Weights of a small contrastive image-text model.
Data: trained on rendered roads seen from a driver's seat, with toy cars, trees and houses, 36250 training examples, 52.3 epochs.
Rows from block 5 of the image encoder of a small contrastive image-text model, named by matrix and row number. Rows with one number within an expert belong to one neuron, the router's apart. Each number is 128 + 24 x the weight over its row's rms, rounded and kept within 0 to 255. All counts start at 0. Numbers have three digits each.
Before each expert's rows are labels from the 100 images, of 14848, where the router gives the expert most weight on average: "peak on" is the class under the peak; "patch colour" is the nearest of a few named colours to the mean colour under the peak. Only what is clearly more common there than usual is listed. The data: rendered roads seen from a driver's seat, with toy cars, trees and houses.
# router: slot weights (encoder.blocks.5.mlp.router.weight, 8x256), inputs 156-207
# up: expert up (encoder.blocks.5.mlp.up, 8x128x256), inputs 156-207
# down: expert down (encoder.blocks.5.mlp.down, 8x256x128, transposed), outputs 156-207

# expert 3
peak on: truck
patch colour: blue; black
router.3:143106084131119152112131150139124076104155085158132100134120105137120138170147164111117133126154104130144129121150110162140128109144135139161082167105148157
up.1:118133122129127084123146081137167136152098134085143185139109138118082107084137108113144146084105157095158123141111110101087157146109105117124152121168127129
down.1:114120155131110128103120159147127177140101183121137156143112146137090109076118116138099125097113178094111174118136158126131091112101094151136162130149105134
up.2:109129134141130125111146146140099122100133120149136099092133116168124135161109146110137145123134111103136124128212133148168113158133146129152104171124181125
down.2:152134116152113171136123176140145103108163101140125127106164144146148157168086139127151166154166138125130114096175111164152145146144152144156080144109159137
up.3:109126136148140105121135124152098130150132111123156108108145105178120132181174160098133123127139144124157115120164162169168094112146107123118148158114095127
down.3:142135113144103155123153162145150095099151119151134125085132149161142134179115124139170188120161093144130129082165123156153153135146127142151091170089165129
up.4:112149153138112103136159079081165169115111144077140145168104174126085114149116117111132139129082152105141133125223128114100137152127109119119144130140141127
down.4:107084155138165109091148113152128136117108124073110131161128142144130152115140115150142115120139158125086163114134123124141079121105107177126123098116147111
up.5:104144108154144126116145147148107115098149098147125097100129113165114135162118142095123145139134117102134117117202135157186113152132136147159108167113167130
down.5:139138122158114150139127175124138109093164115137133129097154147147145148170087139122148167135161125133126125097185119166147141151145144143162082149109164130
up.6:120115094153096106120136101111205108144105140117147183157102148142084135126144109102129143160106116116175124121107106137141148128155116112111127135140077129
down.6:137092158139096102138137111112122124139115133115127137090114094159125127084158103115142121123125140144131118120077141125111127095145067102121116126125104116
up.7:103174101122169083130164107088152148117103133099173139125120152136119124168116120082153152124113122112167115159155120117107134149118100120101181143129116130
down.7:115129150127150145101161124123117115103099139104117157129150151115178117097080105131143142092164147115101111118124119119154131158123116128161100139178136084
up.8:122122094133144127135142148169112122095159097150125073109140114141138129161127161107122131152147122113133124126200136151171107133122160145148114166103165131
down.8:147135115168130150117134167131139101104172101129121123110161144141140139173088140115155151128164125138132121093180116165147133152139146147158091153101172142
up.9:104158171095152093110093131116117154160090133098152145116135078176130135099123136054139085099129133109126121136169151132152147156159110134124121128153102118
down.9:145144155146140140100151130119107212115102131115119092126139147135186131153107090127160133136127122162085113125123140138152069117151128106140111158113166112
up.10:113149128131160107127173112099118147126092127076093131117114138139098092116091105062147150130098133131138127125186118083146134166114100130128153152146135107
down.10:154122174123137130098202150122127125092099107071103129146166143137163098106093124125144121110136121107129124124128112132132119119142132157169123108185116107
up.11:123146134142131119085141124145139111133140130128184133092126130129115138164128147110104106154127111120160144131157148159165119110148117130102155140112159124
down.11:129077114145113130134108138130128087112137109138129129131148103153131159179164191113133142136135092125142136095138134171131126131129105164162112184077110125
up.12:098139141137136094088134094080157153127089165084139171136088115159102149119107100097127133107086129135152084141152127115135142140163105117142149137148111100
down.12:139137118150115144107177100099128141090129148105133097155139149099110087125104106156106166167122132129117143102187096101134110123114113145154133105143138120
up.13:094130142134135119117136120061118172149061176100113133137124089121115112104093097119152124060106164141129132149138154084105143169145112113105156132164157102
down.13:127120157130136153093147099153144118125132152114139147112134149144103108115116109118123130123111152078133125113125089118086124135132140121149150126150132112
up.14:117113155123087125144099135103135128122058154127124156123107104134129170103135132152110123102124123153121129121104155083114157124167112128125111109142110116
down.14:142095131108092116152106123115126099136128117139121173138099135119103154105174124145107177142111112115133130139093157137138192092125095147147116113133109170
up.15:128146094131117089101144105118180134118102161094152159140105146124091093131091090113154157105086111103170160124151131101117169128101106124126133136141151119
down.15:108103134128143131098166138124163137109120133107123152137111135137127114118101134129110152116123135124109151115131106099123124130118130157158117122150122109
up.16:119140135140144124132171114093132131113098137080137157123107160132109104135114082100154155125093127126138135120160135083120166166102100145140131120124155097
down.16:115122172132142144093150105135125123106128122116121145132179134152144121100122089115118125132141117118099127106113110117146132131119134162159128120212116083
up.17:102153138097176082135161110117142155129125128069088139131115152132102096105123095097132142133102135140114138105187101075123131168106120158136148139144129121
down.17:107112145136117133096168122141152122079116127113097120148176148181157105123100098155169124123155144125138113124145136134111118156143153148167034113160162111
up.18:102096142100133137120150153126080119111117113154107102124100092151133150134102138114129138107134124117108137131171140133124131171137147142166108176123156125
down.18:154146134138129175144108183100126117089152109126104129129145161124157146140085124137151157145147148129098119106168116137134149151116156155171077137147174143
up.19:139164135168162106136103128152133136134149107115173104099163132165131136183158151107132121140143126124134105109182151167185109116135119120123150148114115127
down.19:144144108169108149118177165128146118130172112113155104100117134141122141192106151129165163118147089137149127104155143147152112125154118112127122161065165113
up.20:114127094137135129124156147157094119101140098150126080108143107160133128164125156107123122142144113109135120128191139149170105135145150143154111174104164120
down.20:130148114164126158124120165130142097086162114130134132098147150151144143173087148122150157142159134130139123084177108168141159156138145145177088157109167149
up.21:121147136124132149069145104144132131143107180146155112099139163146135136134096093128155130132126131129155106166112110140118132130128146086110161137120142086
down.21:100131126087108122146171079169137140132130138162160099119157159144125109142151117156139113101147116136150173156110091110069078100089141117117132108118080121
up.22:104158114148164131097157137101129127140092139083108153110136129147117100111082109086165147106101107114141128111153113103118159177131100143149158165159129105
down.22:113132164151136133083202102131135131095108104090120121142164125136158110135101098114150100117147082128134103113131101126154121157123127155151140112184115109
up.23:077102109164139112114112117090150143127074148093154143107112115165119116108108122059176130102122129131146118126171106127123131141141110119140154158189157107
down.23:149135162117140142065120086109123120124107143067134119105129139105147116110101106133130153109174108124109133129130110097132143150123106153166134124160128099
up.24:079153108135167099121168109128146124099089148098102137111133155151111125140088086104162112088108113122140145115167120091114146161128111134145137140142177107
down.24:148172146118133169093206130100145167111135122070147153154106144083178117141098135104152112142165106140139126146143111116134124137132137136162141123182131104
up.25:107130154116145106132144109151162157128113114099141145114112162143097111098117107088117125122116162102142125132168098099141133151085118136114145123134149118
down.25:140117134124153140135099154118144107077138096110086125125150099148131106096104167125140138138157129143111147062104141125150109136136113175141093086131134147
up.26:117085112109142128044158109137128142145111167114187131143131149139138106135146126139134089099118146146115146167078127070123116113104105121060140107143126090
down.26:076104117120133082124121145162090102157119145173118134100176130182140144117129113134123094080135111173135151108117120143095118125120137121131114110120129139
up.27:090120127120121120129151118071133155128095115093144170124067118112099129110128119131146132107084146113124112124103124095136138137140128126145139142165127108
down.27:083136123145126127093146114140119127116105136105146115120160133173116104116139129101167134075145134095157133114131080121091111128110116097129125141134125091
up.28:086145100138165132115177108115132119129091170083127143109120139144115117129094092101170141103105096125154127108176132123127147189137111120130144154131141107
down.28:125143147114123140091192117121168149091141124105120117150134153130151139130106116117121114115143108103136111128149097116136134137107134121151125122178114116
up.29:099133140145154060116143124104149160144119122085103153132117118129106111121116078074178142098088141124139122130191120120126136137097100104113152158161142118
down.29:103117124139108149066165134125156111117102154123098126155158139157152115149111146132118121112143112121167135099123080128097107129118143127124103120104100114
up.30:117150113165142102133131126158125124125152112133152085094151112176120138186151150106130123153141125104148108114205135171205112118137136128133118173106140141
down.30:148147105169122155121156166128141115099174107129147114099136138142138133188100132126164167125164115136138116100174127148153122151152127136142106165085171122
up.31:103142147116155145138126144117117161125121148110101109154128111099137105087083138109132085123123136130107067126149131077132131177129156114106170121176135081
down.31:132098125120104149146093130131140125151106148160129132123099113117136130101124114147100187160118144153139101097081163108150169116154078137134129141093078134
up.32:146150089189121112179130129126176128131157107105135125114132139109109088150118133110128137148123136095152111096176135141143123111104119129145145145108113131
down.32:149123115173125134105191135114133132143172102107149115135097119114111129189134145120136144142134090106167150161156153149150103117139131118099159137082143145
up.33:106154175109142111179118121075108144168081145130109164126117126117121139099125100135138119115108134110111134120083133095093158156161098132150168114141097128
down.33:111125142114143136122107153139137118112144157107142113098161122146138125109099133103095138144112148138119117084132118109127126138157108130181088144115124111
up.34:122136107116140114162137126120133129147141124123102140098109129100100077103137152055149162129114145101164091131097123152116114132095108117126177130144117135
down.34:122142103126102156115155102109135082110137156122132126106153154116163110159122146148124152134189118113134149091128112141122157120143117140165105161142112125
up.35:092140108134164072118163128107148133138087161091145144131120120137107113139112113143147140103079138122138159121161146106088128162110103107118166153131114142
down.35:106125129129126156110191152127146163084112126087142113121117133123158135150078144119147122134140091128125096120126138112138149178111121129174136145191149093
up.36:101146162092135094153144115099127133122101140113128147116107162126114115079130103126149163126110106138139136107115123081107177166139091157150125146141119111
down.36:142136157159151121108166134114138152077136131075096102142158096139138129143063131118124114101156150138101092084170119128103092171166126161160106121131131103
up.37:111124154105151108128148109128133159121100167086106176160115153125116125106129123110129139162093153128096095114141124089165124158125113139129157123151072128
down.37:106139190116123112085099111126105159123119119111160160128146164168121189136156129132089116133124101106126141102099124147142111148145146152147121129140138149

# expert 0
peak on: truck
patch colour: black
router.0:094160108152166056105131131136112141128122165072141144094180093161100109117107126120116106123122112122133109129162118112142141130134155114097130122138159104
up.1:104111144104153081101138089121114098117134106058135181135097135130103140143177124130098157129106098150166157081156100123127122127125087138150095176120136150
down.1:113162133133160105150128079130134108117093160121138117113137159131179120140097100095111140114136116123142128124127095142097130155114115081137142112148109097
up.2:110139106140139111149144080119134078144138143110162120124135152104113124147112110149140158105135140122156155130182071133049141150088123113114125173112151120
down.2:122141132113162103140179098109108143165103168102117116113162107117116120111075036135123153133115185119109103089134115103122160176110118119112140136111133112
up.3:099169108113152133173149116113164130145107167145120125112131123113115113093086114108173158120107106140126109143149123121128150166115138091135098127170126113
down.3:138119111136149101087160156106078143107123085127101113141133095134117099162120120141096125170118096147113151132142142105192115128172159174135127103110169138
up.4:094115192139134135145138085101131146158102160119170133119092137085132164154157110170108123094135146139156097102126107114091129135118122104096152133118119121
down.4:141132125151116108177124178142150126160178102143136144109096115125127137078115134126134167142090071142155123124110130139159118103107127133132107132115126129
up.5:063130132103136079141149077108170162129140138113137119160098129111095093131140138145120155117131145128138134099143106145125144162133107136141114170114104139
down.5:110148123116143151134165098113138151151134130125146121111128142120123088146067122114138147096114149101119122152154119123136119121088132124153121150111122113
up.6:098162100121150114139133105123125115138122155116112127115141138132073136123108136108153132123126104126191132129187106123097151175131120109149122176163134149
down.6:137146105148129091133161113155151155131108127082131113111136086151107094140074139111139128123065145114175143162144109136140122125129108113138106113145132136
up.7:065137136118138111148114127150105153147134145131149108127149126163125149140164165120138152108141151120146152122145113167101113135111088125118178166135113143
down.7:106129106118174097138154119177175155144107116091127137138123106144114132138093126116158157156101145083140114159169118151163138129159158141111115147122140117
up.8:099166144128140106131126131120113127127121132146111130118135136149119132140134123113132133123123079117153161117168107141128163149154117113170117167163126138
down.8:122130063136162089116122104154150118119135135102128147149150112140099117118081141091116112118099145103156141167122112119105144135100136094127131135138128129
up.9:115120130129089166124110141108145113124121153161154107121127100154148150080116137148151109063161110159114113166101154146095131126143139110108120145155117107
down.9:120085104160141139146089117129149090137160146199150112082111126151148164164144169114155162136129136116134116114117133166128136111131105137128113176088095119
up.10:153185144115170173134109123127150156121104158104159139099172176128163127076132123149163140149146130122103104109073138132109130118112131097121140098162113118
down.10:124078122105083147099127154145114117067130105162111153123120114135123112117172132144121122125140091122103120137115128144153126077134179147124128099171130152
up.11:137166169095139153144118122124139166138100156095157147107140153133146141070116100173159151124130130122097098136085137117094135119140135065121122111170121120
down.11:136088104126069153082141167161130135079134105146125155128097118133125098118179134128141138122123081125120136133104120129157121088144171126128130109140127140
up.12:122096131085161127119072158132091137133132136131130108131143086140167127143175190139100095144155120138105162086131141149112134158152164146136141136096108130
down.12:135122167159139161119106144101117131118124141168125082105156159149180158144149155127142124131135108168107125088113183151132096133110110157135085137127116104
up.13:151134151160150139124153127121136137120127127100106144132134195111129101123107084105174162138108124119128133123130126122110123130117103132151141126157113104
down.13:152143133126118159145122179118140136114128133156094154130097127101132128089147108111135143161121129127120077140112188130140161125103148143127122090146141151
up.14:108183149129121117135099131118114170121134124122088116122141120136093129103126148113139142119137100162153125093179102144124146150127131129132115139169167140
down.14:120158121118162129167139100116109114141121148126140114106170108147104119114115103097131114141126117128139113116134127120112132160104139142149117110158088132
up.15:139148130145114134107140104099161106120095126099108169101115154154149148105098082121181138109157095144176128118128107130117150147126134141158071137157165093
down.15:127147150087144150174114115114128093152131147158154124117179123085117139121133139146108114138159134122141108108140139176089137137115156131123135121109087156
up.16:094124143099129091102143122126119158140100140113143171153131132154100153102182138122091133145133126162124163104081129101144120130147104180155104116148093142
down.16:169143170135132147119094138150132132108095150176137119115135171145190170127169102153105100139155108159126139121125176156103125148112113165112136097094086113
up.17:080168123159143115160136115095132097122146124109122138130118165134074126133129121134137124118107100142165134120185084135118142160109115133147113147161147130
down.17:134113122119138076146166128117119130137119137062129122117171117143125122126107124097128131120098137132135118133123147127138130110130136105139126111112139119
up.18:131143133129098102183169115097162168128112124084107157109111167133068119088063095144128175129073157093117082165163136095145135104135115101149141123137138129
down.18:132117134079121075160100105112132142106110121104108164154103136131095107087146139115084134125115138072105142138128136150141125093135129150156132105178100159
up.19:117167153135124105141125102141105149148142135126126111129130167138097153142152138126148121128157112140176146098156103161064128144132119123146116155137146133
down.19:137152119138177140129146099167119139158110166111133136088144107110126102130118080110161134148135147129144156142131090117111132165119139110156152178142135096
up.20:140151137136136131177135099130106098170103148141133160099154164126130139128144057161119116126117117120103112132125118146115112111126176094092141156112156117
down.20:121087108128110145146130110135156126114144087168161115183103114096125116098132154103134114136128113111117098154155105118140129076108149133102114131173100131
up.21:118111155133082159125095153113149149130133129161157102132157107146168160139146166172117105097192104155118131145104164145110122117161154134134130122129112108
down.21:109094103179121120143096134124143108140146121213150093087125139172149162168160166129140142130128120139129127109110154160135118113130092128121101166070101116
up.22:158161124151149150121101121113161140109115125088105122102147182144175109079125114070163131135141077156134118104106143149120101120088140140121145104165137104
down.22:118141130110114160192105150114140107135154121178127114130130106077117135112154157148132128138136132111117100120132169159136143093107146136131130109122095169
up.23:133120128151124118163175106129157118143112129161120192108147144119109136098076072156153133108114127138136125137134138113095135121121137084126140140111124098
down.23:139114115112143120167116115139147123092139071156169116145098147121112111097149137078137114145127127145148132159117110118126087088104098121131126134170069124
up.24:103141111185130109134149107159132134140133132108153128123093120144116132118125119125161150099145140134181120118138061113097180148103098140123124154141138123
down.24:117129158087176129125164105113104161180099166086115130116170155125161087062089084122125156132154147132106110098121141122104143162094125153131146132139118108
up.25:121149142150174147123176112089130145136090119091126154126142181142118142138115101102179154127107117134116142134135117109119124175123117123123120128166145103
down.25:126094143074127139111106157140117121088091127141118164113119123129158135076162120111130114137157108120100094127132129141148143108107159138126137094184120123
up.26:116122152119075164138092140103155154127123125150165112152139099149159145112127157171131116079165102154123125156093169138113121109159141130141137136140106108
down.26:120091097168128130139103134124140101147148136202149098087118124159133172175167170119127149129129109137122130121124154164131126101124086132119111165074106116
up.27:109170166126137138151167112068102129159118156128118108103130161111102128167085113151131166117084135089134103154168113135134139151135135112125187154119157117
down.27:144105084161119092147094120192144126115106126098138163132114116142113148099158144125113080152139112109116135103135151156171145096130143154094106098120140167
up.28:124101138141090082190128108142140091151113124142150166114118154143131128165150100173124140095113106114167154131141129139108155112115103112149111131079128127
down.28:116133079155137097140112097173188098134147087179151127152109122142152149155151169092120151161133134130136127142131119149149122090144135118134109132118076147
up.29:096121123126102124113134080120174103126119136137155132118114125135108130155143128154159165114145128126217131117174069134058154135156114095206069171113148098
down.29:097117123119118078127117099077114135156119137068129119153157112148142110134099132145136132048116124128171159102129147136097136128120118124149154143144133151
up.30:074100129116154122129139078144156125137124128118168118110102156144135135128132139106159132099138097141194140109149071146089162127125111119138110161127146122
down.30:134145137110186096086163112152121144166096164062105104121137124114121085103056072104137158128117149133141155117146102109131142174109106133126150155122147085
up.31:137201150115142137145189135131109163147135122122118105102140125125104101160074118130130135151107154111117100155163134129178115159134155126111176133115171118
down.31:122093101149113087113097109156140137114110134103154158136124122167100134114158143116114111128116147105110161121140152144146121079129113152097118106114119167
up.32:099135117142135126141153115108124109119131153108125105116138145133124115106145136113156149090149137151144125108140124172106165142089117116125118174128121138
down.32:125142096137124093139167117128140169178139126118115129125114134144162141103094078133138128151130113136141143155148116127122102114115131107107120123156110101
up.33:114200129145146126155203123139138143139134127121099084109128138153097115172097124091153144170118126093129124147171116140169135191154147120148140143117161111
down.33:148091100163114090099102113143129129128097146104168143140132103160110131127171140117114093125108131112112156116128174153147119079129109125088116108104114164
up.34:086176133123152124164161113097122143155118146158121100136146145121076128133107126104131149139106120126131127129177119105149130157129105130153124150131106132
down.34:133119088131137102123146139131120130110150110096103148136152123154140108156105132099150121124111115102137134136129105115123078110160149110148115132141130096
up.35:102132124111171127093107149158080126118150116137135119143148110137141119123158174120103105155139108152105173079115110125144126158121151178127127132124126147
down.35:151165169146137149119130174112122142119128136145109090120162159121182163140140116137133108144154114163125125093125188107124111140108137134120118087097134122
up.36:106165118114128127123129136124126129116119141107085134119161125133111124102102115094147137132125092132131122105171117129132156210115127124128104166207149103
down.36:130155099145135081159141131123150110135121123119114128129156115152112128119115148098142129119091101122133145113134106121113142138110115133165104119153112129
up.37:108092091152124088109187121145164084107134118102168181146095122142077124141142131147121138138111124112187145150155097127124160133125086112122110145151115137
down.37:150158110113141167107142132145123144111129131131129104131113171104157101076095108125108119139128153093109109133133085128115135133092168092100124132125125105

# expert 4
peak on: pine
patch colour: green
router.4:117121152145144148136127095122114154168142128135161118144152145109129153149122120153117115131151141139134093098140085133098171174153113123121150170112120121
up.1:103125092152118103144128142134154092119133094101112122120172109162100138110122146088118116104125111160157171111189106148138110117131108150171090131102127158
down.1:088118137104127132121164138109081128087125119141126109148119084145137163156100064136122094151116087155110106159150108101161133126169145127129126116157153131
up.2:129140145166100127093109118148127139160130107098166164094152135170143163135162151118110129111144124102193133105098105162130143130146126070094120175119144131
down.2:173136164132125160145088110128105103104145138108111160131123146103113151090139140125109117084101152074131110111112122154095167119094105129132164133166133178
up.3:103099096103139075126131137161132109134166102121128143158134110158098093107192174083109111131110125134148138137176123127158132145127143151130125117144113161
down.3:108151176115161092112129070146143168175140136110153147139144124135088136134106139086107102138141135104150095106133119152166138149113136072090166131174119146
up.4:112081119115102068115140132166162139134158069128135145165100112141095103115183146096093139146099132146175126131155125126199125123154135135122127114122116154
down.4:080100182124177080081109139116121147121145134132169133125162105151121210152124167106115114089164156123089149072139096149126149159127138140097155153111131122
up.5:114128087083132102136153138192162096119135107126128134134098107126094090122118124126135109134092095144146144149156096126134123126107140126177089134074154099
down.5:127119103114157122157075134167121143171142125129166094090131146136120152116146198138090117164141149132121119119088139137146089133113154166133147153082111130
up.6:109112105121122049129139134203150137140141113125130129172128134146091127109170188084104123120091136129140133160140116112160132131112155128110129096138112163
down.6:082151178122156083105127081126112157145122135115196114134144123152142188146132127115123128129150124143129099111135112135173139138138156126086149127132130138
up.7:070099097116104083127126129161151117127118137121137141138116079171099091075155153096142122110101137129145143137150131160139141127117129115115110142150117137
down.7:111114167105142097091106120089074153133140131082099123116183101142118126126121117100127147075173158106116139097150110144119137138133105123166115144155191116
up.8:098120081132112120181135118132142092119151134131126132122108104139110072122115099120167130144130141145142138122195112136133133104122112098132091129115124132
down.8:148141127148118140158076113080134124113143132121107125143155149113109121102090124148115162108134129086153120123133143145145139125098133164145083132161167154
up.9:107097080125122091119163159167157117124157102120117131139132083164113108091129146059148114092107133125150154159137126138171125124117126128125104145153121147
down.9:124114175118177100091165096172090139141112131097147140089113135152141137131119114117110096117132105102108120093119086117132120138094145132163130128154187108
up.10:110109072119147092130156148147136086124134116134111132140168112148085118112116143089117100115142123132127148099167104157138136129117142162137104133128137136
down.10:139125182098192147093087125122100116105114082124141133127154142146130148129122157119106163141155136114152100106118156127131133130138145160140137108133147152
up.11:111126134134129112118143137143156134113124102114107162102112113147081116117129125072140130105104121117168142102131122174197134147116110143172091134140172134
down.11:111127160123136122114137157114127150184126150108112135121123127105113115142137140115116097102086113108145149117131159093106172171156134103128112137123134128
up.12:089100098143093126131145136145157087116140096113114143148120085152097091112123110112137141124107126111154170123159092141151145119115120121144079139150141156
down.12:190139124144120126143078135075124104136110137111093126148152165111139113120093117157117153106120148090121126136133129141130154126138147151132099141170192158
up.13:115080103113152077122137145141141102114146099120111150131130096139099117111151166086123091108072127125155152143143112139148122121127133154123123118154119141
down.13:128144128105191088113142119154142160150141131066117113144128118155086166134134137105160116116094151145136108102146128102159127164070130109082163125134145133
up.14:105102117142157114102130153122130114119149130126109117129167105143092112102143133104113103090147138138115169116128114151125121153120103172124101123160157158
down.14:153143169118157096096134129155143139113095115105136119079141148120134127092150099129145163122111109143154105104095173106134135160104135118159133112120155103
up.15:094105071133125099126151129164146139144143126104117100165151089149102101083120111078151112099109158133134138110177100122165126133127147107124112145145120146
down.15:130127179100182153086148090121068132136092109099150130086122132125162113122142110129131152144126076135126129102130098138146130133144166145163126142132203129
up.16:138140090099133111124166150116118097123146129168073094116130105127138098108139121102176117125122077130120132166143136130139117132112112125138110089172141141
down.16:122137144121143090118153116143116125132128144120129145113121112142086112096148100094118097104055157133098087145104104108150148129131146092099129140133131117
up.17:112102102108134070106124129204135123127131125145118108136134092169096133120164148105109127085103115142125145189124104123145136128118144136126117117135130162
down.17:134133172106171107094158081137119120134128140114170105131128139133110187140141142114125102120141124142102101093130108121172132149131145137099138140132148111
up.18:097131066135132110157131130181146080106161106129118134128091118140099085128105125109167117128124159111126168134175079131127136130102143118173095123095133136
down.18:181123110162131134163090119089117108110129136101086121131158137115098119134110135141099169115127148095132133100149121125119162144119132180168091114149156149
up.19:102084069132126073115140153157136114130151115107114153101142095163092111084187165104103128096098134139142132138144130134159119121120114130105112123144117164
down.19:111130186117178133137119124137117113104104120137134147115164156158146163129110149112110147116151117135149096098150150149105155157096113132089183123175149093
up.20:131135101104147129157098152131148136090140118118090099103125111112105098092131156070131094167105142101136146153119162143127122121112134131147134107152126141
down.20:112079159126130139107101165086080134111136123153096134143152070136167162165137150136110116146190110153071184112131110148115111121193108171166122151115132127
up.21:138146149076147153137124153117126143138113147165102081098128110107141116100128144124156091130125118098109109164104146142117102137133163116135163112151151104
down.21:139099146120067177127112150120091116113171096163125126157129140112164127154144146153107133131167113146098179147114110143085100063154133155143131142127105140
up.22:100098091123131057126140145156152117127150099112125130135131100163090124130156168078130117108096124121145128122155098159174129125132122142124106142122138141
down.22:103111135096198100078123155144135143121160088094110104129114119168117122119154142092136116118124128125100094115103158094147121157101116125108176123130136104
up.23:091114100151114119152169136146140122129140123126101149147132103153090095112110090092178141112113136120129172136161086119152144131116115096123088135153122142
down.23:154138115140131127137124101086124113121105119102106149129154166122118109111081124130121169123121137113108100121135118129151179128125144147135102118157185154
up.24:082103092130139094110168137148126120126155091113114145169130109166098098134151151086133113109111120148133149131118094144155125125130132126121109124129107164
down.24:120143141098145121106167113129126148199093144121170105105122122129138113126105108128129111126141128109124132114114113111128141122092128119129149142093159101
up.25:114107102113137046125144139152166102114137103102144150126128115151082112121162158091094142119080120148137139134173114140133128119131145131133119123122125149
down.25:122113129129156079101112121147126135120144127098170126151138090141143183188144179130120133103135161105131102122148150121149153135101149121097157128131123102
up.26:131141118156096115100101140119138116119158090125125125108121107156109132135155131096124089131127107124217142170111116120149142108156163086102100136137169131
down.26:152140122103113171137068112162137091107127151110143173142108157101108133064157122115126123135107148064110121092098138132118156124095114166163136108153070135
up.27:122106093120120081110130154162143120115160077093137137159093099143112110120164203077111115136103108137146142148136134123191151110149140125130111129138111157
down.27:090128117127174088087119123146119156161101130114168113091132119174139175133123126087133109108146151114121129103123096132129103140098107112105156154134149094
up.28:106110127101131086131134150125155139140145108138111144158128104137109122093197156097138138104120125160124142166121147137148124116131119123096107081170100172
down.28:106108210091177106099136082120109129155097150109143133097179117125139156114116127125129133085150158128101117089124122141103115145109123141115158121138151098
up.29:125112098147117117142146171125145086121149106124103134094135099142112102109118146117129126127131094120146152084158138170152136129143131155167098132100155149
down.29:129102138138124121115106216153130114115155082107145134096142126161093159107151134085127089161109120128116119102074146127127133142148120148147144105139122127
up.30:098112088106140101131106136143159118132139115117123133096096109145114094136127133042129106145107087166137124158152127148176124120141117117162106138110134125
down.30:133157129115156139143099146119124097148112138140089119105135107126137105144130092107149125164127108129130124149122119113121117156167175123160116133080148100
up.31:109133110085166123124127124119128150125125144117136124127085118099125074147122115109162127152113124132108113163137115099179137152151122139164115166128113097
down.31:141127082118136155149146152142144102139122147154103078120127111115143094132085105103174090160115119157120117155151129089127064146123139120135133121086079096
up.32:114134090136111112123168121171165087127182100133136139112138125126102103148118116157102114094137101119169174143135062137139152085097158117125088147113182140
down.32:111143116152118131097126100146120090172116124119169133151117100080112108118097107142107135125126120124166122163132095101119195125102151114086156166126155138
up.33:150077098078112131172143152141154084136166099161087130111114124133120087071149138128141130128128121094158139113110147144100118127112132160179115129108101135
down.33:118139063154131130162144140137144137150124160131153096095127115125116091129118124099159147153109126117159088154126151097168155140097162104097113171100105101
up.34:093122091105149129163137130178126088119161102160121110150084089137116081115122138106141122141123163137120145134139084126154122104100146116148113134102111133
down.34:158117127123128128164098140077109121141135143105081136138116128101099135088110141133094159146121142080130105097137132151131170127114142177147092121154161149
up.35:135108082134120112127153143177148096131181090134116129165162126151127112116143144075145131134128149139124153153138118178205118123120149144119104123144101151
down.35:134115202099152162111107109104101118126111140091117135072148138137128150101121132125115134111152104097125120080117130115104145138144106162188130119146173110
up.36:139124106141103123150140107153155131109139145110128096116109142111130133134111104167120117133129109144157103089149132127105128107096131117137114147084170109
down.36:142158123134151124110144106093152171128108159072114100137128140107130099110081091101189138136108137114155097103135159118162139136084106105127144151129146139
up.37:114112087124124091128132158143148099133159082126095131135102095149076078130147119089120102127106103116126157136169117160191135117165138135156102138129161133
down.37:145121120130158129120115184150140133092145124153121146108113113165116126119131148101101142168131130093120170125078157135148138139116120184163126127126117133